From a checkpoint of a small contrastive image-text model: encoder arch efficientnet_v2.
Rows from block 9 of the image encoder of a small contrastive image-text model, named by matrix and row number. Rows with one number belong to one channel. Each number is 128 + 24 x the weight over its row's rms, rounded and kept within 0 to 255. All counts start at 0. Numbers have three digits each. After the name is the row's rms in percent of the matrix's.
After each channel's rows are labels from the 100 images, of 14848, where the channel reaches its highest value: "lies over" is the class under the peak; "responds to" is what is common among them. Only what is clearly more common there than usual is listed. The data: patchworks of several textures.
# convs0: expand pointwise conv (encoder.blocks.9.convs.0.weight, 480x120x1x1), inputs 0-119
# convs1: depthwise 3x3 conv (encoder.blocks.9.convs.1.weight, 480x1x3x3, trained with AdamW), a 3x3 kernel
# convs2: project pointwise conv (encoder.blocks.9.convs.2.weight, 120x480x1x1, transposed), outputs 0-119

convs0.469 098:120132129129120119134171118098157090108165140146135106173130126112148108131138093155111146092118108129146172107106120104095146141137092167115077118131127090140188131177122144147111105135143128180155099148134115172151118104151127097110140092125104134143126149123128140119187143121161126119148109160134122153129139163108105140106106191156152138083138094134131120
convs1.469 090:144158150138169142128165142
convs2.469 094:137142123110122134112099121131129124123149141160150158117107118096154109089119104143129070154175138113118093085152112203117122138139154173100080123144160131095107117139115191153115095110141131101137123139130167139132115200145155139169102144105111103139128136110086128147127128122135118143175139100137151131110109148112169124123121141166128105141102109153135117
lies over: zigzag
responds to: zigzag; centre pattern: zigzag

convs0.240 088:143146132137161133139147143159162174138094127107156122152162117159082137117108122118140108125140125100129129186146072124147118150127124091125105147113118158153157146115147102122118135156132154132114086152145141136118156164135166124106083145166143097147116116134149103158137126170147101188103139117202108143130137113112158167079141146155115156139142129113144125
convs1.240 097:112103116102105100109098098
convs2.240 124:135130161117127143135114121154085154148121130127177143146147111134138139134112085113101157113123120086145147103119096126149116140097144105148146087169169111171108132081140109108098143144139131099115098162102130172153122130120090122116144123145107126116092091141105153123178116149133155084089124112149150109130153135193117116104130088133119076096126144116148081
lies over: zigzag
responds to: zigzag; dotted

convs0.275 107:147136118090112162147106135083103141113141122119124082134126088093159155157094157118128106141080089131108144066146110109100166094105106109138124134150101110061124113133111140134142111160109086116147148155140116116086133163119109146156090120121120096132140087148112098174152111153142131152124129117091138120134114115130119168168134124113100139097144125113154099
convs1.275 104:121100122101091099125099105
convs2.275 140:189135139111129149091121088135135097095154132127141161151151117114116132092142126151089123136096132123126165130129115122103110145122124134106096106129103175104139111142102167155129157123121079116095163131112136091105118167132114097125165146119171140121149129143107099114164090125127107130103094077136092139101124147127119091075176131097078149114132145101115151
lies over: zigzag
responds to: zigzag

convs0.105 109:120107122127092176109119122149105144116132097119115147090113149125110097108126130143125118135136133118132114161150119143124081169108130146141168153137133131111144142128136171126113100130176083147137104119142157095145128176144111115138127091138150098106084099188151116106125130096090134127173202148122147185130091169103127146098111141083144130116120126111120137
convs1.105 103:123089094107153150140113105
convs2.105 045:115122149125153081133098139177108124109063137129128103169113111142148126127118145125157139098172122121120164178118155106093143131092129062121117122122138147141097168110143121129121166084135114170131122117131082124125122100078155136135110165117132137146085123168143159136098125101122140141116148108137142116147137133090094113107129081126104148087150131128168108
lies over: rings
responds to: rings

convs0.161 108:128102147130135117154088081120135135093151138163157088101099102145095119113130125092064126141162115132138103101140102136170134132127145125101102091119126118131122128176092169124167140122140107128114106129183140135128080126166127118143177118124095148143115133136087168130129104125107107116161154125174128104143108166141166119094087100114122150100145143142121107
convs1.161 092:140110127108092157125156091
convs2.161 082:142112105135138143147110100126149182143136209123144106098099101156126111110140133150074133144145133130111107111146137107120116126126124118135111214115088147127143076145105134136174092144150096123129088100144110134135108089110146128124072136141097124118126142164086128133112087134117127106152136129160090125123109154104130121105125150118159159125106136117105093
lies over: bubbly
responds to: bubbly

convs0.464 084:147110115171177120158131151109144098102136180140171136127115130084125129116102085142117096091120135155184094109110122163116111125197150139120105136145108169098122159149116144152148132121156134161125104093146151105113131076119110131152130128090123123147126120132190141102143116112170119123105146131150147145083152114125147159092131124153126114120111128093152134
convs1.464 087:141144157161150165146136152
convs2.464 119:150123117107081120111167122138151124128127127085141125078130124097100109143113095144080140130114152111072098106111127103114142100123135119110127130152176142133103112130127155163095128130150097097105179145130099127097133111125121161117134120125157117130151170114166154134113150186172126144110118158105130135136168086094109132099118127109081166117109127104085091
lies over: bubbly
responds to: bubbly; centre pattern: bubbly

convs0.427 107:135113127148163168136105154139114158153176119156152072136089121171135155084125147136127135125123142151158130104122133123130124147144158189129102091087126185089114086133106128135163095112102133137108163116144109116117143143141148177133115132111147136119164134115140140172150123107094114102167094107102158144103171121123109143093094113107137121122135090142119113
convs1.427 084:123140110145161084126131091
convs2.427 094:112164155133155108100074131114117146156104138123131130124122169110131137168086131171117092154135129104082130152165117083132131133152106154128149110123152145113147133128125116171151108100152142134131143123114115103130137146130116160108130153134109156149072158154123110125137169114148159080125156069141172118149140107112099146109087080109105131103165106127162094
lies over: bubbly
responds to: bubbly; rings

convs0.49 101:160106138113182111081124114131122114110113135074131101123132118125140188128111132090118168103136097133149140115157114154138111158146098134159141153140158129126117097105088118107157119114083094132101156152131101156141117108155073127122128117141188152137096145113107109131115137163124102126090084083101140098138110103168142137123128147113129161085123160118136110
convs1.49 084:129103107150096163151100122
convs2.49 085:151117095109120128173130127123124130127103162138137129131110091141124089099142170110143108150119107117126123124152137110119135090133156139145100164123127150084114158095136107117135190139136083119137105146142129074087123143081186172097082143133131146107142078161150079120105133104131127122135084135171147124144139142110114161151140143149112103083135102139115137
lies over: rays
responds to: rays; centre pattern: rays

convs0.448 097:153111132100133136122129080131113161123148103141125133111189144104095084144109154141115127133119175135109134136134111106124176125116152103140166156147128129120116096144129164112118164126081126163141131073125117108176173095163134132134093165202138100094126125120151147118120137146098156112119149148123109095122103119115142153078142114128124097143148111129132173
convs1.448 094:144101148141074138150121134
convs2.448 069:076177158150111158148167147169141158109132169115146130121113084107112142146150132153096121151100104133128110163129162134129138115122117161090134133120106114108143103133136162112155141154156173101109122119106104124149117143153110117163143092143135107132101142104154149101169163161131126140135107108134139081134072103150092128170110099122142148164125117078144159
lies over: wavy
responds to: wavy; rings

convs0.472 104:150145156119113163062152175105137106112114118091143153103154113120120151139076158122134130125133140132087136125136120120127115144109132101083160124137138140140175130163163139149171105133095117139113142109150146109163142122139150123068125132125134132154112121121118116113089111146152134176074109108122100082131088160190114112144174100111112112107130121143144136
convs1.472 098:137141124148136100114078096
convs2.472 081:127143139123148150127098130079077137158134112117134120129116116095058119144117205135134096144142109131143111077118095159131131111169159167133118148114144155125094148164133158134126125125108117148140114073145130099129130158134153155161139115124133181129100116166132130142164141119113135146144128171137131158143156100174113106108136112134123100119176106128164105
lies over: veined; diamond
responds to: diamond; veined; speckled

convs0.265 102:125133108143118115103137130105106168103158092134144097166122182148091133091161152150176108127123126096145132115101141106088147162122143105119118131133122139125106131120119144108132098087115114158115102122080167119146084141151138171119137121104095168097101131090114121111179167088175148147167123105133095135077126101120103162113138111114104127108129142131130133
convs1.265 083:093125133090102151119145158
convs2.265 081:137168090148150109117113142113138170087165140109103144126149139115149135102133127095091112145140119142133134137141152155142164129147125129111128156137116157122128106157094107108158115126122139197109137151103111137144169125111196095137117095120168143137090119072139138131121113151107152123103100104143160159095124147202123140143165107135107092141126091128101143
lies over: honeycomb; bubbly
responds to: honeycomb; bubbly

convs0.397 101:152151132087106172130138119128122084093158151173149123149137112108089121128140069173131105122142112080096172131115144113104129163095100161134139130126125115109124144154125149118094112149092139113148089074136155144123087110109122143190116115134112162189068146106124114157136113096149125137153121136137134132133136138148113156121099110114119145124112097138130123
convs1.397 109:133165145157153152133161147
convs2.397 138:125116133107105096126131114127075142117139140105161140123108095127155138112082090151166119121130128146100090096141164148162133144146118123166134121133157134147126105124146132147113107153169116116083057109168130150120137115137124107171083172143099120169134143110119163153112139120151123123162123162139134116111118181156128162135089117129096105136095101173146100
lies over: bubbly
responds to: bubbly; centre pattern: bubbly

convs0.314 105:136128149131142126116069114139189169143105165112103135109129126150117147145059135084096119137149093118142168111102143115075122113105136087125149162120130082120118082108102106131173127120149160115147144118149095119131107140107103088120116116149122119131145099129124194136101130152120135165132153146167098119167148113110117125105139130129108108158134134104127157
convs1.314 110:153131143143115091102086116
convs2.314 045:106131161156124113115128128104079147126118145122090147130121127163080136097104130126064126142127158100127133126178150169152132121128162088100142137111155145128112203148142141119135140122149128126169095109160106128131116123098086147159160127147139187135121140121128119140153145167147105117144126122162133160143123145121135091122132118124155073138103107075090112
lies over: labyrinth
responds to: labyrinth; centre pattern: labyrinth

convs0.150 105:101109131127157095153146106156154099143109128141137127061117161078129147092164135095110106146124138196098144156106112144129080134148128143109176145134153162136103143141117110101129125118118110177109107101154157144135153111162120138098148112129118112076108156140151099111140111155151100162101127109125101103145122170112131114137098136124099107163114092109137123
convs1.150 101:107143137133151089138083143
convs2.150 113:137143076126115071119138155108110087133136161130168129089124127071131139135119132159139081119137164124100128137070090064146133155122129157107160146145150113170115125143117125129127156154086145184147117122125108122117149082150126123119118172169139128089122120110179140121082150119146110148123159127129121141137123139108134114123116134155139181110114127137119125
lies over: veined; plain
responds to: veined; plain

convs0.127 098:097111158174131102122122109155130157140114116148166117136165146148144121120130105108100137118130127119153136140152102127096104138113134132187110119107123152148109089140077112189116121098131071081125120115111076092097091089149123089128136129161125140149146106127097092135152076176149116137146129183102146104137151141103119149105143114120122105133120134152129120
convs1.127 107:112104113099099096105103113
convs2.127 119:138128141113135111098164099151140103168081136147107122141184101104128126126136150119135152114116120163191105126105130118093149141135164087094145107160136113100163149084133115126149138156081178118150143088124143127143107138119116150153182125142121105145091143095168113127154088114099114146136102105157117104164117116120146138151156119144117077131113126155145124
lies over: striped
responds to: striped

convs0.206 101:116100142120092156130106170117128143106098142098142123090155140117132126127110171165095124112138120140098108138126098148103146110120120191111114120099117080110153145107132149120087147119150111139108117110111112109113145136088119093090094087109093119136086096118163140159130121199113089138180128123151125111142134153152115146127155123132110091119146132080171126
convs1.206 092:110134105103173121089136125
convs2.206 082:103093120090140150134151125110100106137119098145117143135093140127093094131132182125169128103108104118177114151154137117128174155099140136166132106162127119153156150117134041108137083106129130123112120138167135138152171129127165137115156128161122145113144112093148100103103122113121124095147149101142111115120143146188104122125157119106157142139162127138177128
lies over: labyrinth
responds to: labyrinth

convs0.111 099:136132110134142083140143167151150131150157121121148128078126144133164143152164166086130119087077143119101138104131150125124172163165158144113138139126085165138174131127102111129093088107094143141172123119117142113158120153120128153132114122117142111128097119112146123150129130164117164144117139135133116128078083076114124136164110127130148098125089075171110109
convs1.111 098:098105148127135141152145081
convs2.111 091:107113116136112094119133151080154140109134142125120104131150107130173139158129130147138120151115171089132120101130120161144160148188096120114116137132097117120125153134137147122140163119117123125107101153114132127166084111142126077150144067152132097128147109173116113141109104135133146110125150105081175107116159107095165092182147107139162140140142172163151100
lies over: marbled
responds to: marbled; centre pattern: marbled

convs0.14 096:099123129127179111130183067114112124150177130150139160127126151163102148143095121147127163172147113131135154140118129130120126105145146123142142140152115085098121157142121132133113134159093113142118139135113133142123140095113175221113169121149133150107124144149092140157139069139112152128128115145118129126106109173131107164156112082139119107141148129149151151
convs1.14 095:139129136095075147150141130
convs2.14 082:109168142166135123156093127126138161127117185130074149108116118091113144131117163123130159120120118118165124153128091173118155102107135143117107153113153187128121161098141162075158145109164123120153136123155123133124144147145112106091128106127101122131094110133140101114108159135140152093155123144131087088111125083134091134130131108101115100127121102063163140
lies over: striped
responds to: striped; plaid

convs0.273 096:094154157150168111120150136123121121131135119139126142115138168124098161135164116075146110129116123118130085094122146135108128117137093097168122173159160115150102099114101097129151101170121112093129111129120173087166126133138143124088105116128096117132111132121144115131156149149177171084085113099092116137148148145106157116128134169143147113089097074126125150
convs1.273 099:143145147144081149137153155
convs2.273 134:143144109165142134114113160153101152166106129095099092135138143114172114110162117163109152126151128138117151122166120075126102090080071170094127124166135126121174101122100126150133092126114134095090118152095107156124144092060120135128134125121123118134131151147124114130140110146140142142166109159170140096141137161084115132117131135131140119124182157145136140
lies over: veined; spotted
responds to: veined

convs0.330 111:146105144161158143169150143095152161116131141145125113152130112125144121132094134090133135140078178112112108158140146143114147120167154170094164144139168094165142130112112106160105158093125182124107131122087149117112108116126105118163095069107111156130118121121170103133164123099129144117144124118090118155118145128118158176123140161107157130104168110111140151
convs1.330 104:086134138139151115107094098
convs2.330 038:161106130123100137163142137111091128128133153167141105130120099128143157130126152101115155103133156152148057147167151106135138155137104167173115161073147144142112123171153123168133110121130125160128142092129118116132136139142115068124128107126084147121123132113110111121123133151129130106128097153129127130159102197140161120108086148106167092080153141113104113
lies over: wavy
responds to: wavy

convs0.235 102:130199120121101089129143119155161116087121136156129134115125121124118139136137110112146100111150150146098150147117123126104122133181116133089133153054165112114167093100119155187153139107138155167124132139117145133162136085179153110101101151114124106096130148117130135131158109127106123142112123147116143161147139170072129103134148120150152154126120082136103115
convs1.235 114:108141107159154158117167134
convs2.235 136:150170142146108170124114140098138150141178130116088161149166092129155133136117120155096126147108164124128100112133125127112121115081198159121116108123146095140117128134100142105068159131121106091129125135126165076147108159147119145095145118110177127151114121118063170118186120165136139111147131137134128134150126109127146124118101102141118138129135120085128140
lies over: zigzag
responds to: zigzag

convs0.65 093:112092095170147120142131110123088126135128102085089168101112111094162118140129132084146146158145091157131117108098109153156109138140141136104132154152151118089126165091150159144202135095118091123167142146139151123130120118131142102117153134141113079145158122147152104147173154108157121080116132121110131148130099173142120090131152128140121140169152130147108138
convs1.65 096:085116101109125104117109095
convs2.65 113:133097161141122105114124142120114136138142111126157093098102149156119110141134162112138121105119141168127156104169146140104133056123150134106137133171125136103112124144173115158175152140091181104125169127122138132105103160126089125124152080115138144141127158180111120142166119109127143096115091109120106064121120104076157120101135108147158116145132119102132142
lies over: zigzag
responds to: patches: two; zigzag

convs0.144 103:136119173134123112127127181110148120124112120124115124144156122136093148106095101078173106122092157130119105140122127149139083092140161132098127175107112149139175121122188117143122112094149113106125103096118148132109186154143184147125081126141102138126150111142134155089119143130159120126159109110114101093159124100073139138130151125122099118117135078130114135
convs1.144 100:128155142153149155156160154
convs2.144 137:152147127124142102104127102154106156156115091123094153099144114130137099118115142125119092128147131121120097088154153164140179162141100170107125141123128133130137064106163089106099080085103118128124119111122195127137115113183109080149130100103141130141139118116182159127140101145126129152106134139125107147094138099132090152138112130165123148156105100118136121
lies over: veined
responds to: veined

convs0.371 100:110156145137122099097112139132140098136114159130098153166073114099095107116108136150115104113103151076125167141146113126086130123148169139125092151127140124126160146097125135108123114122111123126139137093106125077148112147134132101118074157131117114110089112161146096118139129168149094157108142104109144129156133086131174147136121159107081123075120074090120120
convs1.371 091:112098118102107098110097104
convs2.371 122:142113159166119091161116092092111159120128125154156135133152097131139136130132113122148059143122147122121134074091154125133180116145126106151139085101086147141118108138133095127098139130136161113112110147109205122123146128175110103137137139114143123127153100096154125144200092138124144170084148176128138131135154120148149119123152118136140139110129143125152136
lies over: zigzag
responds to: patches: two; zigzag

convs0.194 099:114127152130150152131145120118183158150140099125156132147164126143151189116107143119181118136120129136143142107129112162107138160152136103094149131106144145106169122152136125169148075084116150104163135090131137116123144107191138152126132159179109123099135103151100160133163133132091119144142095110124101131118106090107124094162156100125150098110122094110156124
convs1.194 106:130107116162124086102158123
convs2.194 100:119110136114110146156131111147129111118148138134137114148101191172139136126123159139159094113082187106130136087134108125130107083164167105113126108121109115114114132160124131152121174163164149125151154135138096155166111124166105145104097127102118145166133180154087140124112140097112125132137146101080144147145128113100134153175169110123137130127114160157160114
lies over: marbled; looped
responds to: marbled; looped

convs0.61 105:149204099119127148128085133115098105139164127116111119122131141093178151122119136144143119105109126124158146121127113113131113136116115134086191068104132104166116124135163146131196128109126185169104123133140134131096116111115124115123132104156122111118114160142123108108106117115166125135167129133137143134143116099183149132154102121163151130166095109097088126
convs1.61 083:123077107101141136109146150
convs2.61 078:116152102161111141155160124140115136148094098132156130187138138151096088104117143118118174116156118149138165131136158117144114135154154136101125139120113154106127083159126166067130158143091135124179130133102163121107109144155114132118129099146154128149106130105107152121146124160103131153132114132147103102135030143124107105101126125091121129112134090134115088
lies over: honeycomb; dotted
responds to: honeycomb; dotted

convs0.467 102:134161138079119108126172119153145100125148148159156118114079125136126142133106161141144133127158136165155105139091112089162146168131097077132120124089168136129156156140137125137104104081139112136132087165135103134109110124112123149143187076148089083175139096117143150155127098101150126119149120144112143110159138163148098133106120114112108144142137131102143152
convs1.467 099:149096165103109138150151111
convs2.467 116:140104119087129150135113130123205126130115161141146152124118082065082143134133118116122134130162156135191115074117077095112142116171138108119139134143122120150132150136098132135113134133157142140152112148112109165119129113153112088114116077108135124135072164156120117114133139153125177145102112077109135118158120127120135103153159110101096136147133143128147139
lies over: rings; labyrinth
responds to: rings; labyrinth; centre pattern: rings

convs0.332 088:126102120106168175161113115115092158113140117121123042088116114096148148125070118120102120167096119125080127109122168148144119108131153105154133141141118122089128119134127127131108136068112122103140110128099101115103125151146117134138116091143134111143114116112116125141150119100091129140111176153129172111140111153118096080091153126136155123171139148096152102
convs1.332 103:139145112153120081128088131
convs2.332 068:123113122142113127163106126064113102136112174132179151106128147106137092107103082081119117111117102118119174145112133113111076106120090093136160103157103137151145152162125173094129126110080155142135110128147121137114145101107130126165157124106132155142168122118125131137104156195096112123116125132136124147159115175133110135128168132110142157094132125105112107
lies over: wavy
responds to: wavy

convs0.124 101:109099141120151137150128146115134156107123111124179125157129119141130153123128089107168102142103113101112164096172152142117127161116125135144082141106132144090114130132163133177103105133115147148096114163098164121130192108126133131126124130132077126141071074103123176148145164110145160141143085122111103132122104111146119130135187129112128106137141112132078135
convs1.124 106:116089087132146109139159131
convs2.124 078:116147132102133146124107157101101097126140106134065115126103112118116120147117125158139132127118133088147123136124177144169103182136191191109141135150108107145165120127085078131121140134095093159127088119137119161143145082154166108120100144126067116155091162133135134156151137103112121111111114149100137161120108127130147130160147119130116100100141115111128139
lies over: honeycomb
responds to: honeycomb; patches: five

convs0.446 088:143159141065100155156158141114142135087116105154152127110107142160133134122097109132138097138135132093113089063141111182095126165155144146137126156123092114121100140131131085143109111119134119134118144131119120126110130125139167097147095129111103099166098119091126093134141149151163120191120138144150133090094094158065135141145121126133157129096130106138107138
convs1.446 095:131147145118131145090077122
convs2.446 085:087163146123154143130108141128116129116124111136133132152101135111135137137132160130139123138107086102137128122127121119188072104111159138162111145122108102154120147096129148118130074122172132150154087101083140113111123083159115141057108118110127103140129080142134128181149144130163131123144130084062125153136119146154126126137176112142131123159165105113146139
lies over: bubbly
responds to: bubbly; centre pattern: bubbly

convs0.456 106:166108131141113173170116161133146150159093123149102151142168139091116116141131125086087119112135123137176113101135114126118107118169109131162082157125131118143105146130140102110158142115135126147112110104133188120124131136113143114111144166143102164133132118143134126094110146113114130149150099127122148188158129148175101169082131143128141166080100065130135125
convs1.456 093:086118151135115137157138088
convs2.456 057:163108099159144164132136142118144130142119094123093065122101109164101148145163139151084098155158142097106122111132098121109119098091088157145126156121150102145098134096151110137165134148149120113149077120104105096098145093100097124135097167109135174125134109105098131136135136148114127148097144147150124184099102091145153128140105120151108137117132155120106096
lies over: cloudy; veined
responds to: cloudy; veined

convs0.195 101:098128160128145113132139118083133158145086101095152174166088129099106137123096133152144138143155099135133093124165168141138127091156127107137125131151134129136123117155140153134140100093153108131143091113159133104112055166138175094123135108153135109144129136151170148118138156073143086113129147161149150156137161112131137113133102159151087124122174113120134118
convs1.195 085:116088121147117078128148135
convs2.195 033:171069086116117145138129147143135156136175149109164126093181120079131135116112151136128107122118112095136134147127115133145120107098124178119141131117171127175081129120077125106160136094154105129132142175091148137136132105115123109105112183108131132124111126118102131120089096107129142092120136115085105106132092179124115145135159159134152135104117155148153130
lies over: veined; plain
responds to: veined; plain

convs0.341 094:142167160114163120162134141111195123135120095118089086098092097153097113118122126118106128105099116111183100127135129092129143121172149150150111106145072147144128150138126135139123137105144132147132123109115120103129146088129141116151145153128138162100140167094139106134139097125095137141118165129126131116123129134166085135125098138161144160040098095124127120
convs1.341 086:140158137103131144094088107
convs2.341 080:132188143092165146102093165110139137125114117159133141127081095120092143161126150133182131150098075150117094092166102125169110146123159144124135126157115113124134130159151140126107111160172148132180144114141144137138140100125095100098107121109151110125121085165127139107152136106138137125129113096081141138116118122142116156180155106135144144172141129099144146
lies over: marbled; cloudy
responds to: marbled; cloudy

convs0.51 106:119152101092126132115134166136113150074115136147127126064125111134088160150116124158134136098150115120107084143145150151156116132108130110084089166153131132135114159121121191117145110171139090156100122111124121172108177111154133144141085144094088146122119094166134109111128111161145146099119143104142125111121153147098160142164141144107121129104134153165153141
convs1.51 098:127130109141144081142119085
convs2.51 070:150106117145135090129115143112133182105124111126141146099106093136098085162143169141103125097120132159185167100102124101137131120136127170118143161143134159154102144117112148148129130159168159100155152147114159098123124095158065132077098118096174110139126111129132086132125152138130127144126118148160176150150120142137093139160142158109152098124133118148109133
lies over: veined; camouflage
responds to: veined; camouflage

convs0.399 097:183119109129120115150099135154116066162070083078120152102119146119148117161122130126096102120096120124137112147139115068140157116141102144112131124157134143092160154103130113111178115103128134170115159147167078163122140123117142178107079124130148080127145129160136146132139102123138113132171144149101130128129087102121107132127120119149135137110118099133134137
convs1.399 104:136146097152147116087106104
convs2.399 100:165105114167149056130071144128076102125139103127151107139140120118094113152151149164094146121128109136148128156116156134080149113123104147141122132137147132144124092158136113110185125163135094069167117171133093095125150144122167077136117115153141098101147122099129135107127159132102107149124085124144124129152124096122138123155118143149140141143162135117138100
lies over: cloudy
responds to: cloudy; centre pattern: cloudy

convs0.89 091:107117126110131118123162130140115126125115119176093132144155103103105103144123138110122097114101140124139081169181103101128144140192102111148086120151130087139151120143167124090153093117182105166140115142144112130147119138106175185104139126153147135127142089171135157068097128137111142155118092128137160142121116145129165114127161114123150116132115139146116100
convs1.89 096:132141125123068151148146119
convs2.89 099:128133098150120110151119147169085120141146130096133143147136118092109122128166158125068126131122143086132166138143100061121145121133167145095112135115099118159138154132117125095115081139149087125135117141095137095112122161106128161134106113129140134123138150083127113122151144142109058179143135122092114117113155125117151116155063153104105148147170125117126128
lies over: veined
responds to: veined

convs0.174 099:125113117103114131120109088138151160118095185144081095108089147136152123115099135125072093104141145106134130103105104130126174133162121163104128146128133135161128113173107123145136173098109143135165105119121134132139142104122115186115101147136109160093158111150130129137142131122121169129119168167115136148193167089123151115127121135152121084129102120144169135
convs1.174 082:144126146083140126121089100
convs2.174 045:139130093144117114103142137138140126127097109125076135129119108191149169135084147102100113111154145111096128129156138134111110147156104127116177124134114145113132115115092058108124154117106121162187129108137118142110082131095119119130113151120078124149156121165129138117123134111139117116081120167152159150144154152138169122159111165143167151152158146145105159
lies over: wavy
responds to: wavy

convs0.411 101:130143140133107130182138128132129133120113133150076115124124161134138134139095146137098062133112156072182098118137102113145148154102143124110095146113151071121127073106108100106138130156145095111133156142173130110103161113125082111126123107119161093140172127086124127148141126109115116135107188146118156097143104148146112101121167117146105116140161132123132121
convs1.411 100:100146117153146113106087151
convs2.411 088:124123111137085116134088164132170152123077116104152171138124138104113096153127129114113149109119175137142105123167097128116151111172151118135170108113152091139105121167145123141115110141148140129167120102120121097106152098168112059132089129183117091159143150090123151090095131145098117133118120143118137094128111165144132107140124108108144079135134144130155126
lies over: labyrinth; rings
responds to: labyrinth; rings; centre pattern: labyrinth

convs0.268 107:153110169111118132122150103108128076104130118152094108122144099158173111088143165103119123145164072116152126165133090102150138144141137160149124132137130142110109111110181070132124074184120171092141116139095174092143118122125127137141106123161127103155115144140153139144125135114119152117110136112115140070115110111135144098119114128148131142180124120123132097
convs1.268 097:133131086141123106085121156
convs2.268 048:094108131105110098144134137141117099147166136112103105126142158103114126128138154156123089122088148128139115137140159109127157120099130113135061133124165093131100137113161168116117140075101136182142148099122128143101103121103175135100101106143154178137112134132142103128112120121075151110084145122122133124170163132142116115111161171145090140157135153087166137
lies over: rays
responds to: rays

convs0.468 097:159074149109140120168095110116166107141137097111161149111142163127133138151135165127149156121078130143145144114128150146110118110171144100098150119127118128146177126123156120134100074120118112166161135145101116127183174110152144149126094141120128108167102132159143110189106132130146145123116118117130128065121117090110137121126123098123117121068123099114155118
convs1.468 092:113095120097129158096140156
convs2.468 110:117120174122144144122126135127181152096071142153146136095149135118123111154108094087158091119115134131106101081148118118144162097176155096109080149139100146106111128140130145106146156112106133101113144153146118149107128161122148097129096132138109156154128145140139130111137159155127176122095147122088132124144114100143153151150206087105141133130117159094139129
lies over: marbled
responds to: marbled